A small image classifier, trained from scratch: patch size [2, 2], 3500 steps.
Rows from block 4, named by matrix and row number. Each number is 128 + 24 x the weight over the matrix's rms, rounded and kept within 0 to 255. All counts start at 0. Numbers have three digits each.
# proj: window attention output (model.blocks.4.attn.proj.weight, 128x128), inputs 0-127
proj.0:157155108108095061099146099081131093065133124123104110109150101119105119132157111108131120190138146124107125150107156172133137093134117165138126135124107120142109167127154106120109128126155131146137147186136120114119143093132122163124150128105155139098108109155148151197133114139118151137143109152153145164142112137140075149127167159135114092073163127133095103095085153179158102084151
proj.1:086131092116101159149136127129108130132140129114108139121143098131117138111104164110075114106132127123147070076141115151134085132098174091151109131146114141097117151130117157143092131146077107129127092100144141069121118129117128128094110131165157128173128149156127139093174134130112095091125132139137122119158153122109077166129128174128143180088070126144148145145118122108137190165117
proj.2:111076116140115158182101140141167153079185155153161082147112162109159114173141091148144145099144161115133105124101144142091099123160104163115098113147148097105133103140161153142191142094123131134160144127067157175153121103132172117096127129068095111102156121110079094187111136166125081168119078155121138170138104080130121151099147135124133109097073134134162174114095144135103115166124
proj.3:132107118089161094106146130140081135112123126104104091187146115080171125120106142155142118125108140102127125149107119129131118116057143086113121148131112115117156153151119089158116153106146158131152132106126129127105170173165174111105160146096091144066128114138169140137153107153163188132158094108165161122097125098068134114151116141092168107139147097097089128138125146151131093124125
proj.4:097086142140177132100123122132107151068152121133129150152123119106104144125132123153126086118086188147136112109156163150129138076101142189094120143135142104126106161138158089097121118131101100093136140112124126173140129108178128095128173142110089114139128141138140133110152106121152126139151126122147066146120155107146101106169120144108168165094121134151122125128168135145107113120136
proj.5:131113134134100130112123160130164133124145114104154123129105155126117105112115112149144094155110167079141120112123124113136159152155160141072156133092115158107094109154130116119105088118114108086181117069147107095157161113115113137101109155145118113168154175078132103108156110138148134155164131124148143125167132074166113103116090102099124148128105135139131115107122141087115144113126
proj.6:113134127156096135145136113171191114113110099145113137090139128120131162118108093118155154105114097177119135104133122123154133085152126103149143090109124133121103113143134111099146135110108170107113147085120107161105119128121110110156120152110128139122123126115175157092143171122144134096090116152165124105148119128123165131103139121109114122127108084119165170159148136109144130148121
proj.7:135111129096155093126121100133126128133099145146094117131140132102110085108109157126086132144141112100089106141112142150113135115129123097167160110157118117142124128149140139161136130157139184131122119124118153126116101124108152120133131115111154151082110138154114127144152101121112124122163105111162152151134115105128098105127128101134089178097130122134097132143179158134117134110123
proj.8:160107143104088148119147132116135098124126093135131136116112081151104134147170100132141156124156098168139120153149140101138136107113117087139141090127141155115123121136133179126118154124149133125087106144145164105147110134128089151135121054098120113114107152135088146136146119117138144109125126153148183096116113122128162109147130140130139151109156141121069139129147144118123052133103
proj.9:129146140139128088148131106105126103143092117129125121100102148104144129165146186116134155145117147117074096110071175113152164163164129132130090149087097122097151153128089125148143132115118150097104143117112148110114131092145111110137106142083118114107134140129173118144113118112132140135103134135161146137128110113103125114114129123122171154147093129174124135127134159131121105097149
proj.10:099128134098190110116123167137134142130176154125135124121199103111117157132098130089155170108132099129151130140144100138114076141126128116144132144157146158140139156085150130127097104107114144096127158172157124105140154157100114131142109112117106159112114143169112108135129164110133144105107103127124152148114136114110126114125093110116108133081089173135124120134090184168136134135121
proj.11:169116107121099173145161102108121100136144138146083145114113119152170146156122116132140137122147109144144072135137109149106129105128117171176145142115126108130116082132139123113090115126128110145143116124119124167126137182135151124142116161128150095118159098129103083139136147116112105140113088120098147074127103114091149141085157102115134144120076096069143150137152119120087103121120
proj.12:105165081138120105137158145122094096123131164129128127117126115121114128168132101113145127114125144133128126133103093149186114124111113121094102108098120134168093105125124081110099130118103106128161155117130139137129141112106135144112134157102154107134142145130116120101125141109094110126139129137144132179134110140120130128160170116129140174124124155162116133146123128110103107166154
proj.13:149120161195129174122147148096151096143152116095109132155107095126123100137108130162114109100075113123125138189119141108120117083105135098110137156137134152083106145109122128142187100117105103107169121144144109114124160127120153139112109146089129150113133122108148120141135116115119134118121118149132130092158099143137111120142138129119127126128106119169110145143110135139121150140138
proj.14:105135095132109107082132103120129151132129148125167139149134085148140144137122139110118109159089160124136172121147140113132131176122118123094132115141139130135195161127139166130107120110154144149136132150127136140125117121142152134108198110099118162142086124139111135160102123130143123101157123109135075141097139106154090137156150114117142134142146137095149105132142131121092139111120
proj.121:083151160111132157135104128097133140159163085118112138138147128161114153046176126137136138110116104164154169119156132119133041115119153135163163109108194143109152122106135153126124112160113091118129107121166099159149125127154131145103131136145124107127122126134113120145113139128104076134140144096138092111134171151124095112120150146109121133116122129103160109089127092086129155137100
proj.122:131127088095124164145148133161101152104130154138150102130137148106107113097084073146142140141134150085139113142122119144106124077161101156084132149110175109125125144117148135116142114123124118126162091109130117152154118139136140160085173125106146103109141149122096101157112164120125101129096112102086091127120128159079129151103140115110157113124105090147157154140120139184149166170144
proj.123:119164139102160091113102109122120183112124130123161117128133149133167130153135130143134107103096195137155150111147172102135143149159127107120103097133122095161139145149127139108137133130115148128076130117116127093138126117128132075136114140137151104139146140097104087134119114113077137112087148139135100127137143136156183157131103109152128048073095185170119139121120131142136192151145
proj.124:144113105140114108132133114136126134151091160128136111147135140122153125135124101130110134113149121156161127132118115123138099126118162136124068120140135122149128106114100147096132167114143110131124124124075090144121099131124117142150077150088106153117123096145120094118103093113162105157111173124126160088132121112127087094116159133138163163105167120166115140139148149104148105129094
proj.125:154143129134135138114129114134116116162141128107144149133112116106120158125095152122105132195141085128183128169102115128120154131123131144132105176137113120119138147120084144099114157143116150099142117138093131123106116114129125112115080128105127128114131067140127140130136172069077102134110159093109087116123111109066103134111138124103109170109111108169151130124113150115100140167093
proj.126:110111156089117150145111119129148173119147121118144147125103132131099099121079156144120147123086114118141067124158148136109150113091201091113107120104099143132085088140143135166122092172100140129150096114126147137148116125147137114126085128114160107120113144149127125092146131129078087182120121135098132101140126122124117126121121104150156127106136139093110136129114113139091145168132
proj.127:162157131128126139109163124124143139106130123134121162099105106137133102087143113105152124147120123141104151108115130136130173109114126172149118142101137166121123123125113130135096151111136154119156120103134151158118113131165122094168138136142145141114162072103133145093110138120149158130099136136115125127168164122151149121086094109135138122138076133149114160126136118101102089093124